config.yaml
model: "class-conditioned image diffusion model"
dataset: "coloured fractals of 300 iterated function systems on busy backdrops"
image_size: 48
conditioning: "class"
num_classes: 12
pixel_unshuffle: 2
widths: [64, 128, 192]
residual_init: "none"
optimizer: "adamw"
lr: 0.0023
beta1: 0.9
eps: 1e-08
steps: 40000
batch_size: 128
warmup_steps: 1200
Rows from block 3 of a small class-conditioned image diffusion model, named by matrix and row number. Rows with one number belong to one channel. Each number is 200 + 40 x the weight over its row's rms, rounded and kept within 0 to 999. All counts start at 0. After the name is the row's rms in percent of the matrix's.
After each channel's rows are labels from the 100 images, of 14976 (inputs lightly noised), where the channel reaches its highest value: "top examples" is what is common among them. Only what is clearly more common there than usual is listed. The data: coloured fractals of 300 iterated function systems on busy backdrops. In brackets: how many of the 100, against the usual share in percent.
# convs0: first 3x3 conv (model.mid.1.convs.0.weight, 192x192x3x3, each kernel summed), inputs 144-191
# convs1: second 3x3 conv (model.mid.1.convs.1.weight, 192x192x3x3, transposed, each kernel summed), outputs 144-191

convs0.88,102,175,137,115,192,156,166,186,139,154,175,202,148,214,218,243,178,134,187,149,197,190,213,154,163,183,206,213,200,174,192,205,214,137,172,191,216,190,163,135,173,184,202,112,208,196,227,193,208
convs1.88,087,206,219,191,211,139,221,222,188,195,302,199,169,212,254,230,222,196,217,247,257,218,216,279,210,150,165,188,152,196,182,193,188,151,150,231,137,182,153,208,197,148,208,238,225,197,129,151,184
top examples: black (34 vs 8.5)

convs0.116,100,194,126,175,123,134,208,192,139,151,182,157,174,202,106,140,178,141,133,199,243,228,190,221,176,190,187,199,159,188,153,211,127,173,198,166,211,167,190,178,152,202,155,184,183,186,218,153,215
convs1.116,099,259,247,219,238,209,180,247,247,231,179,226,206,175,176,188,254,235,257,143,143,223,192,190,196,241,234,232,213,206,157,214,173,212,204,249,199,239,280,255,242,234,258,178,139,202,205,278,234
top examples: black (36 vs 8.5); grey (35 vs 8.5)

convs0.93,103,166,132,105,209,131,152,193,130,161,161,225,148,211,235,230,178,141,185,148,196,161,172,171,156,165,215,211,210,178,180,202,182,148,188,221,214,196,179,149,202,166,211,89,201,217,244,179,185
convs1.93,093,200,221,216,197,152,225,219,179,221,302,179,229,211,237,220,231,191,204,267,241,210,233,267,221,132,138,191,128,194,214,169,182,166,164,231,176,187,123,192,203,124,186,244,212,195,147,132,168
top examples: red (43 vs 8.3)

convs0.110,109,275,216,227,211,213,250,243,251,273,144,254,277,238,223,218,251,250,189,250,212,218,258,230,247,262,242,240,229,203,248,199,212,184,158,225,178,257,274,268,269,251,211,230,248,195,111,239,254
convs1.110,045,137,151,201,139,181,183,152,132,181,240,152,239,231,187,246,153,149,156,234,257,153,237,213,212,164,148,160,153,215,248,205,240,174,214,117,189,175,171,150,110,195,139,203,250,188,170,159,188
top examples: black (83 vs 8.5)

convs0.189,125,193,204,211,219,176,207,218,198,197,189,198,242,216,168,174,203,233,213,253,148,239,163,193,240,181,217,236,198,190,219,220,215,126,162,160,131,199,217,192,155,210,202,285,217,210,172,232,175
convs1.189,096,244,235,189,246,158,218,252,268,226,207,261,185,210,240,221,246,232,259,172,195,246,212,218,241,275,272,252,240,196,175,241,212,175,196,255,177,197,262,245,213,276,280,255,196,207,208,274,254
top examples: black (61 vs 8.5)

convs0.133,074,169,144,154,145,119,154,137,200,129,184,119,206,132,163,184,240,163,178,186,182,43,206,196,214,123,144,188,148,234,88,196,154,184,208,146,216,147,211,76,188,116,160,206,184,130,134,207,172
convs1.133,089,234,216,242,211,194,214,237,216,212,239,178,230,77,256,227,256,216,200,276,263,189,221,248,194,163,179,223,163,170,152,164,178,188,185,242,198,168,168,200,304,134,194,252,285,179,215,159,181
top examples: red (40 vs 8.3); black (25 vs 8.5)

convs0.146,089,242,198,224,237,196,229,283,201,238,188,277,250,240,228,251,285,199,213,145,250,239,213,268,220,180,204,175,250,159,203,195,201,237,222,249,217,230,236,172,250,162,220,176,190,236,233,220,187
convs1.146,082,173,163,169,186,151,265,247,155,210,198,194,170,166,174,190,187,185,142,268,266,213,236,255,188,179,155,234,103,203,232,161,105,176,148,229,212,201,149,171,206,108,133,199,195,238,177,179,169
top examples: sparse (77 vs 29.8); purple (29 vs 8.2); blue (26 vs 8.3)

convs0.111,114,191,149,173,144,128,241,202,170,126,222,191,159,208,111,148,191,133,158,194,252,269,189,234,217,179,208,239,149,230,134,266,155,194,200,165,186,207,220,202,175,191,167,173,212,156,181,177,217
convs1.111,111,261,252,240,233,213,207,259,247,240,193,205,233,210,193,191,250,252,248,194,145,209,206,173,211,256,210,243,197,178,174,193,174,226,225,266,216,247,248,264,271,248,241,188,130,231,212,252,242
top examples: brown (47 vs 8.3); black (47 vs 8.5)

convs0.24,125,168,196,233,205,173,241,251,160,195,274,207,196,223,210,244,190,186,194,278,241,171,223,270,201,186,267,191,229,233,202,236,213,152,191,227,198,218,222,222,196,169,243,179,190,244,141,193,218
convs1.24,126,227,235,243,228,183,118,202,224,210,201,160,234,215,221,164,222,219,259,211,153,124,208,203,206,184,181,165,204,220,226,102,176,179,181,207,168,222,190,206,225,229,195,224,90,162,179,199,179
top examples: black (67 vs 8.5); red (31 vs 8.3)

convs0.144,099,147,196,198,155,203,152,209,256,185,187,193,125,105,239,235,238,184,184,81,214,159,206,165,200,190,183,231,159,176,101,130,189,133,223,139,205,172,216,161,98,187,181,213,219,207,236,218,151
convs1.144,093,169,158,248,164,265,186,188,156,244,155,196,249,154,179,218,187,174,132,177,141,185,192,143,171,181,162,201,172,159,227,151,175,260,230,184,268,149,184,156,210,145,158,174,197,222,229,183,164
top examples: orange (40 vs 8.4); white (31 vs 8.4); dense (26 vs 7.5)

convs0.173,093,187,162,171,211,192,223,211,208,207,122,165,230,206,172,115,205,185,196,245,237,113,197,220,242,142,216,192,187,221,234,249,188,168,220,219,180,202,227,175,168,188,191,209,216,226,207,233,215
convs1.173,102,258,249,201,254,206,259,232,263,256,189,277,193,210,182,181,250,239,260,203,148,232,195,189,240,254,283,253,213,205,186,256,195,201,216,227,218,250,235,228,235,219,247,249,187,207,226,283,232
top examples: sparse (93 vs 29.8); brown (28 vs 8.3); red (28 vs 8.3)

convs0.131,111,130,139,183,216,62,146,172,131,166,134,131,219,177,194,207,161,190,187,199,185,88,176,169,147,170,187,130,181,188,207,183,183,136,211,210,214,183,151,89,160,168,169,181,169,204,178,187,198
convs1.131,091,240,233,273,226,215,195,220,255,280,225,220,231,144,281,282,292,218,224,253,188,179,228,212,201,201,215,169,250,126,184,151,215,216,203,259,205,206,173,218,244,177,263,232,251,164,199,199,187
top examples: sparse (83 vs 29.8); green (28 vs 8.3); red (27 vs 8.3); colour: brown (26 vs 8.3)

convs0.109,085,220,157,144,135,119,234,124,173,162,189,194,154,259,135,117,173,150,137,184,251,278,195,261,222,194,234,194,213,203,150,287,178,173,165,198,149,173,182,213,171,213,204,188,186,154,147,172,206
convs1.109,071,233,258,242,258,226,231,263,244,232,189,232,226,138,198,193,283,238,262,234,165,220,192,191,190,206,226,237,198,191,158,203,166,221,223,219,229,241,235,250,262,154,242,208,131,210,223,254,185
top examples: black (66 vs 8.5); brown (25 vs 8.3)

convs0.149,124,160,194,191,246,113,149,203,147,167,174,185,215,187,204,261,189,216,210,188,195,168,187,166,155,175,208,199,202,155,155,161,182,151,210,186,213,191,170,132,156,161,199,168,180,190,173,192,229
convs1.149,116,220,217,293,195,222,151,210,234,251,231,156,299,221,257,269,281,211,211,217,170,164,261,198,234,162,213,146,263,134,215,133,246,206,205,252,206,177,167,167,215,193,264,229,158,169,167,211,113
top examples: sparse (88 vs 29.8); red (34 vs 8.3); brown (26 vs 8.3); colour: black (26 vs 8.5)

convs0.163,086,228,240,185,186,222,197,191,191,193,281,181,193,147,238,223,225,191,210,151,155,269,259,153,269,209,171,206,175,222,233,252,215,178,214,83,233,161,182,197,242,164,168,212,207,238,246,179,178
convs1.163,071,188,166,157,192,182,226,212,226,162,175,219,124,56,219,190,204,229,152,271,223,221,167,253,157,241,250,231,236,282,136,165,214,184,142,237,149,145,277,203,219,203,234,210,222,191,202,192,166
top examples: orange (50 vs 8.4)

convs0.98,125,238,155,97,151,131,275,145,181,187,176,210,138,231,170,110,164,166,157,176,229,260,209,255,201,226,250,255,214,232,120,303,248,115,172,155,202,197,192,217,181,219,224,252,217,217,162,181,217
convs1.98,104,242,269,233,244,208,202,231,212,203,190,194,211,197,194,165,193,240,264,231,187,196,156,165,174,164,140,159,144,161,175,168,138,213,229,205,206,253,185,269,259,172,175,185,144,238,213,162,214
top examples: sparse (82 vs 29.8); green (32 vs 8.3); grey (25 vs 8.5)

convs0.96,097,235,200,157,228,192,271,269,196,204,204,268,200,228,202,248,180,220,190,233,273,205,221,267,237,211,240,213,205,212,213,231,234,192,194,201,185,245,206,169,228,176,214,179,205,188,165,244,211
convs1.96,067,190,211,226,240,211,252,236,195,225,205,219,229,208,196,171,215,212,230,240,238,240,133,220,156,203,144,259,129,208,235,207,111,227,256,259,264,186,229,220,228,188,145,226,175,287,224,134,214
top examples: red (65 vs 8.3); purple (25 vs 8.2)

convs0.0,113,245,271,242,254,258,175,221,229,225,179,222,189,204,201,228,226,273,283,217,192,208,160,183,181,213,216,269,177,204,211,145,158,261,273,224,271,244,221,258,241,188,196,206,194,289,257,213,215
convs1.0,112,161,146,147,156,169,194,147,163,175,188,183,166,202,193,201,186,151,152,153,233,167,257,251,206,179,273,158,256,258,231,229,233,192,146,241,161,193,197,151,170,166,248,168,189,130,151,222,153
top examples: orange (47 vs 8.4); yellow (30 vs 8.2)

convs0.19,102,161,242,211,214,280,158,224,249,184,225,264,160,181,214,232,215,201,256,179,210,238,165,214,182,180,137,184,115,134,187,209,125,252,252,151,272,167,168,166,80,153,106,238,162,200,246,167,165
convs1.19,166,169,162,173,136,164,185,152,165,172,227,177,204,224,178,202,183,151,167,139,236,181,280,253,244,187,200,169,207,239,232,226,219,170,145,185,152,187,198,140,130,193,213,218,254,123,149,232,155
top examples: grey (45 vs 8.5)

convs0.100,077,212,194,116,196,211,303,262,211,195,203,214,141,213,197,254,146,186,203,201,295,183,183,261,170,224,225,226,210,228,172,257,212,211,172,215,156,175,218,205,191,191,208,201,243,210,166,178,244
convs1.100,079,249,224,257,230,217,124,189,229,233,242,171,305,320,154,255,244,215,259,146,191,175,269,203,263,211,176,183,198,196,264,170,195,209,237,225,225,167,171,156,219,280,190,154,117,206,209,152,195
top examples: sparse (64 vs 29.8); black (31 vs 8.5)

convs0.121,099,179,186,165,156,121,155,127,148,138,173,165,246,169,140,202,195,195,204,193,179,71,195,152,217,173,140,121,165,179,147,183,180,182,155,156,217,148,170,127,182,123,137,187,214,120,91,141,207
convs1.121,092,244,203,219,195,182,197,217,230,189,212,197,183,75,261,229,254,206,200,245,243,206,236,246,200,218,250,210,235,173,132,178,207,188,153,264,172,170,161,216,301,181,254,232,280,121,191,170,217
top examples: black (37 vs 8.5); brown (25 vs 8.3)

convs0.181,073,137,151,132,54,121,218,201,166,121,189,128,147,184,170,179,109,108,120,186,298,180,287,240,223,252,201,200,188,171,201,199,223,208,180,228,175,185,187,133,136,203,181,162,239,172,126,223,206
convs1.181,087,222,215,194,233,205,187,194,245,204,158,235,155,176,168,161,213,219,240,181,165,217,129,182,160,236,246,238,242,220,120,265,189,207,229,194,182,179,243,232,196,252,199,172,179,196,231,188,244
top examples: orange (42 vs 8.4)

convs0.177,094,262,234,259,263,239,265,283,216,272,204,178,287,241,244,237,267,271,248,287,180,184,257,61,272,255,188,193,233,113,205,194,219,220,155,255,205,181,208,303,275,249,184,188,215,212,192,212,237
convs1.177,120,168,153,227,174,257,165,178,170,220,133,167,231,192,127,204,202,166,141,147,115,160,211,149,171,202,222,176,211,200,229,166,203,256,207,205,247,199,224,160,207,199,184,142,143,165,216,228,181
top examples: grey (48 vs 8.5); dense (39 vs 7.5)

convs0.112,109,207,192,177,162,158,242,269,163,174,199,175,258,239,193,203,184,227,161,238,260,222,232,218,218,229,160,182,171,218,232,161,173,211,185,206,170,227,196,221,197,187,136,196,212,177,176,178,232
convs1.112,146,234,247,232,270,227,215,263,250,232,157,265,194,187,221,214,249,248,266,211,172,247,169,180,186,231,248,243,241,179,175,226,172,240,243,253,250,246,254,251,253,221,251,219,147,251,248,261,230
top examples: sparse (87 vs 29.8); green (25 vs 8.3)

convs0.118,119,197,172,171,165,169,227,220,193,160,215,181,182,194,129,136,190,169,167,213,243,220,200,234,209,207,187,238,135,234,166,248,149,210,218,160,196,217,248,207,190,208,149,191,237,181,228,198,238
convs1.118,087,258,255,238,233,215,183,238,235,234,194,188,263,270,163,176,247,245,260,161,131,195,225,170,239,234,232,214,211,196,189,208,189,222,230,264,212,266,252,252,260,267,250,172,87,201,201,244,242
top examples: black (58 vs 8.5); brown (30 vs 8.3)

convs0.5,106,195,249,184,232,244,196,236,273,186,244,260,161,193,217,234,230,219,270,202,220,230,181,228,198,174,180,217,128,137,152,226,160,208,240,147,258,137,164,202,136,148,126,263,172,210,214,167,156
convs1.5,177,162,154,168,127,166,194,152,157,167,217,179,206,208,194,207,170,147,150,149,236,185,285,241,237,204,206,170,225,227,238,216,218,185,146,208,166,171,185,146,148,185,219,218,279,129,144,210,158
top examples: grey (58 vs 8.5)

convs0.105,100,242,223,207,244,199,240,211,176,240,289,234,199,276,206,244,261,213,230,259,241,180,233,172,228,180,280,195,213,192,226,263,268,171,155,219,178,229,193,252,222,231,216,220,229,184,155,230,233
convs1.105,109,198,182,249,219,267,161,201,203,247,141,183,244,214,143,194,263,194,184,170,119,166,222,169,187,202,245,177,224,220,230,172,213,255,207,216,244,239,226,188,244,219,207,142,109,179,218,208,200
top examples: white (41 vs 8.4); yellow (27 vs 8.2)

convs0.143,102,142,133,165,161,163,214,230,192,176,175,196,153,169,176,123,211,130,137,158,243,256,245,220,204,193,212,246,162,246,167,218,180,143,156,159,225,178,194,165,112,167,162,195,184,224,205,168,191
convs1.143,120,230,257,237,250,206,207,228,213,203,183,194,196,160,194,151,206,242,245,259,186,197,135,186,137,161,125,177,136,170,169,143,105,217,210,225,206,213,190,250,269,157,140,188,110,220,202,149,204
top examples: teal (34 vs 8.3)

convs0.36,081,193,210,227,200,289,226,229,239,245,207,209,223,223,281,252,216,232,223,187,263,140,282,211,250,230,238,211,240,190,265,209,217,318,305,282,267,213,164,159,170,223,224,132,191,243,277,191,221
convs1.36,072,197,162,181,206,171,150,167,176,180,191,168,184,301,134,167,174,154,238,150,258,188,202,252,191,177,214,168,186,269,200,242,189,189,196,214,171,240,206,177,182,252,183,123,175,193,203,188,224
top examples: orange (100 vs 8.4)

convs0.15,095,184,265,231,177,258,183,215,240,216,144,73,171,156,224,214,270,227,238,159,259,108,188,170,135,215,177,194,221,232,221,164,160,243,249,251,249,229,229,171,225,213,204,211,240,239,318,227,271
convs1.15,116,162,178,240,179,206,143,170,169,202,245,137,268,238,209,239,209,180,192,213,198,109,240,201,235,133,131,159,171,210,299,133,242,186,219,119,200,186,152,141,160,174,155,228,194,204,190,161,124
top examples: white (100 vs 8.4)

convs0.132,106,224,202,209,217,182,170,157,204,233,175,244,272,170,204,190,197,200,170,164,171,164,185,175,200,206,119,104,181,148,193,150,207,148,207,153,151,200,179,193,197,174,157,225,154,109,216,209,186
convs1.132,104,231,231,187,238,140,232,216,211,162,286,256,153,156,275,204,235,216,246,276,283,249,224,294,237,178,204,199,188,207,156,225,198,126,156,170,132,176,226,229,207,176,229,287,269,176,159,206,212
top examples: red (55 vs 8.3)

convs0.114,135,161,128,146,118,134,183,155,167,160,175,148,172,190,127,133,158,136,112,159,234,233,189,203,186,204,158,205,150,182,146,233,149,164,178,162,188,193,207,136,123,199,146,184,214,165,195,191,191
convs1.114,120,255,260,246,236,218,141,238,248,236,213,190,245,208,202,204,254,241,272,139,123,189,191,159,226,205,207,200,209,175,183,192,218,202,227,199,199,233,226,230,233,247,251,201,154,233,216,231,203
top examples: orange (28 vs 8.4)

convs0.175,076,232,201,179,181,225,278,231,227,204,230,228,246,235,224,225,222,208,180,265,287,201,253,244,281,209,268,212,209,200,214,238,256,198,202,224,173,167,184,175,160,209,236,183,239,183,129,267,240
convs1.175,077,211,204,184,228,185,279,228,226,217,208,246,127,172,181,130,219,220,219,205,227,245,145,243,155,255,252,289,215,249,128,287,158,201,202,246,190,200,248,264,242,216,198,239,220,204,216,188,261
top examples: sparse (74 vs 29.8); black (38 vs 8.5); red (32 vs 8.3)

convs0.151,119,220,261,209,248,225,180,306,219,217,230,200,135,191,269,281,225,236,279,170,206,216,193,114,176,199,179,225,186,120,160,176,204,194,190,183,209,134,127,256,205,194,187,190,158,248,188,120,234
convs1.151,110,148,129,183,116,224,183,170,153,185,156,168,215,168,158,218,186,154,117,151,170,172,223,179,183,207,240,179,249,224,215,201,232,229,172,209,204,159,216,151,167,189,218,167,189,152,182,229,169
top examples: orange (56 vs 8.4); yellow (37 vs 8.2); dense (28 vs 7.5)

convs0.9,090,247,268,259,256,228,206,262,280,268,224,269,240,214,243,241,277,252,289,232,207,242,145,179,197,193,241,250,194,159,186,204,202,224,243,205,260,183,191,226,195,141,199,244,169,238,188,166,180
convs1.9,128,161,145,174,143,173,203,162,169,186,214,198,219,203,226,234,208,150,144,166,246,195,293,237,245,212,239,180,255,222,246,219,236,200,162,247,184,161,202,156,164,188,261,213,265,129,169,242,159
top examples: black (31 vs 8.5)

convs0.4,101,213,254,254,260,291,168,247,250,218,214,260,212,192,243,231,259,207,277,168,188,243,187,213,215,188,185,179,181,133,130,204,183,273,236,203,247,169,226,163,125,162,181,169,122,227,252,200,166
convs1.4,110,169,172,202,167,187,165,148,190,208,233,188,234,206,195,210,227,151,177,139,226,161,307,236,258,165,217,177,217,228,261,220,238,180,171,177,175,168,160,117,136,178,222,222,245,132,174,226,127
top examples: grey (52 vs 8.5); orange (32 vs 8.4)

convs0.40,082,197,200,117,92,194,158,174,194,170,165,168,183,168,264,214,154,182,189,131,156,157,159,107,196,211,249,173,240,163,195,228,277,220,165,230,199,158,186,173,159,189,289,148,163,185,203,204,206
convs1.40,036,180,197,217,182,155,182,186,175,164,241,224,183,249,234,202,184,177,218,198,217,194,267,177,240,144,105,157,167,171,198,252,167,184,186,135,165,228,229,178,130,179,216,225,280,199,180,270,164
top examples: brown (66 vs 8.3)

convs0.178,078,166,154,160,183,184,238,165,165,167,141,152,215,216,162,125,191,159,159,227,267,143,248,254,279,167,163,187,156,246,202,246,161,202,228,202,201,174,210,158,194,181,134,172,230,171,197,205,223
convs1.178,106,241,239,195,253,216,262,226,250,243,171,257,165,181,178,177,232,240,245,208,150,226,151,175,192,251,294,258,212,194,153,272,193,208,225,218,220,262,261,238,242,202,240,226,184,217,238,273,240
top examples: sparse (84 vs 29.8); black (29 vs 8.5)

convs0.148,072,213,210,206,226,236,229,287,225,211,185,190,191,182,255,196,252,194,222,220,264,273,191,288,223,159,188,200,181,234,169,198,217,273,281,211,266,166,177,187,190,167,151,140,157,265,219,200,190
convs1.148,059,148,190,171,181,192,237,190,179,209,166,168,176,91,168,203,200,190,155,208,265,135,209,215,156,184,222,183,139,213,185,211,166,202,199,197,207,196,187,179,215,74,175,148,225,216,204,183,145
top examples: grey (73 vs 8.5)

convs0.97,110,128,157,126,167,122,245,260,108,132,221,185,181,210,157,172,137,153,140,214,271,222,203,251,228,168,191,283,162,230,164,272,115,245,238,250,228,212,228,195,173,153,165,240,198,221,213,171,197
convs1.97,167,252,254,247,283,238,215,236,254,244,168,246,216,215,196,190,257,263,272,200,160,216,168,178,187,256,253,234,235,197,174,231,171,241,256,248,240,246,254,253,268,245,241,193,131,225,252,239,248
top examples: black (36 vs 8.5)

convs0.188,121,183,197,217,215,182,198,224,190,198,194,177,253,207,171,171,197,234,215,250,169,223,178,186,233,194,209,241,191,189,218,230,208,133,160,162,136,192,213,195,153,212,191,289,229,218,183,213,182
convs1.188,099,243,242,188,249,164,217,250,267,219,208,264,183,213,230,209,249,236,261,174,188,243,211,218,244,279,280,249,243,204,176,244,214,173,196,254,178,194,261,246,220,279,277,257,192,208,213,277,253
top examples: black (47 vs 8.5)

convs0.25,062,255,175,297,217,248,213,317,239,277,211,192,282,223,254,260,285,256,222,218,259,150,236,164,226,195,230,200,227,157,172,232,191,286,235,253,185,263,131,130,209,165,237,209,212,244,212,231,184
convs1.25,067,174,141,179,198,150,199,193,176,187,260,180,195,223,212,158,211,146,178,184,276,211,203,296,191,180,158,248,190,270,184,223,202,160,181,237,158,155,200,187,181,221,168,233,207,207,186,160,206
top examples: sparse (85 vs 29.8); green (35 vs 8.3)

convs0.3,101,189,252,194,239,226,134,185,185,162,155,199,170,147,199,202,170,241,262,182,200,177,135,178,165,180,175,226,180,189,166,99,114,242,252,228,271,211,198,222,198,156,161,166,168,259,261,193,185
convs1.3,103,180,160,154,155,170,180,146,180,183,200,179,186,197,194,207,199,157,159,133,233,163,276,254,240,205,282,163,251,262,214,230,248,180,151,232,148,181,212,144,170,195,257,184,217,112,149,235,165
top examples: orange (41 vs 8.4)

convs0.85,085,211,219,266,192,303,230,304,251,273,223,212,262,209,244,230,273,220,260,188,235,207,221,235,216,201,171,233,215,208,217,189,184,296,260,246,265,220,249,170,200,201,209,142,201,227,250,252,193
convs1.85,068,200,166,198,177,164,184,196,150,186,230,158,254,339,176,226,174,157,202,160,256,179,304,242,266,176,169,165,187,233,264,195,186,176,196,229,189,227,150,173,178,227,192,182,192,198,187,181,204
top examples: brown (88 vs 8.3); sparse (76 vs 29.8)

convs0.176,092,289,212,223,228,203,287,279,217,239,205,212,259,257,248,213,242,270,217,262,175,169,257,78,278,287,200,196,218,141,163,200,219,197,143,284,188,178,223,279,230,240,195,199,200,200,165,229,248
convs1.176,106,166,157,246,177,256,159,185,172,232,140,155,248,192,128,206,191,168,150,144,126,157,207,141,167,191,199,159,192,176,238,159,192,260,224,194,238,204,202,160,210,198,177,140,140,181,227,207,174
top examples: grey (73 vs 8.5)

convs0.10,117,264,286,277,276,273,194,255,284,250,198,275,235,200,255,249,265,295,299,236,197,222,178,181,211,226,235,237,228,186,196,175,217,260,242,239,249,215,225,258,259,211,235,190,153,246,225,226,215
convs1.10,126,150,150,170,153,179,190,150,159,178,205,188,201,229,213,219,183,150,165,176,241,176,259,236,217,162,245,152,251,249,258,222,235,203,171,221,188,191,170,137,135,172,239,188,200,143,165,208,134
top examples: black (33 vs 8.5)

convs0.183,089,263,203,178,210,129,235,199,219,206,206,270,237,239,226,231,232,211,182,257,178,218,258,207,311,196,257,208,215,210,149,209,257,109,146,152,142,206,246,181,203,225,262,197,228,157,131,284,215
convs1.183,045,199,198,178,219,182,191,228,219,174,173,256,141,121,227,213,155,212,206,254,250,244,175,203,138,194,220,211,200,196,152,227,199,202,223,196,192,220,248,268,237,180,218,168,205,225,216,178,276
top examples: black (54 vs 8.5); white (27 vs 8.4)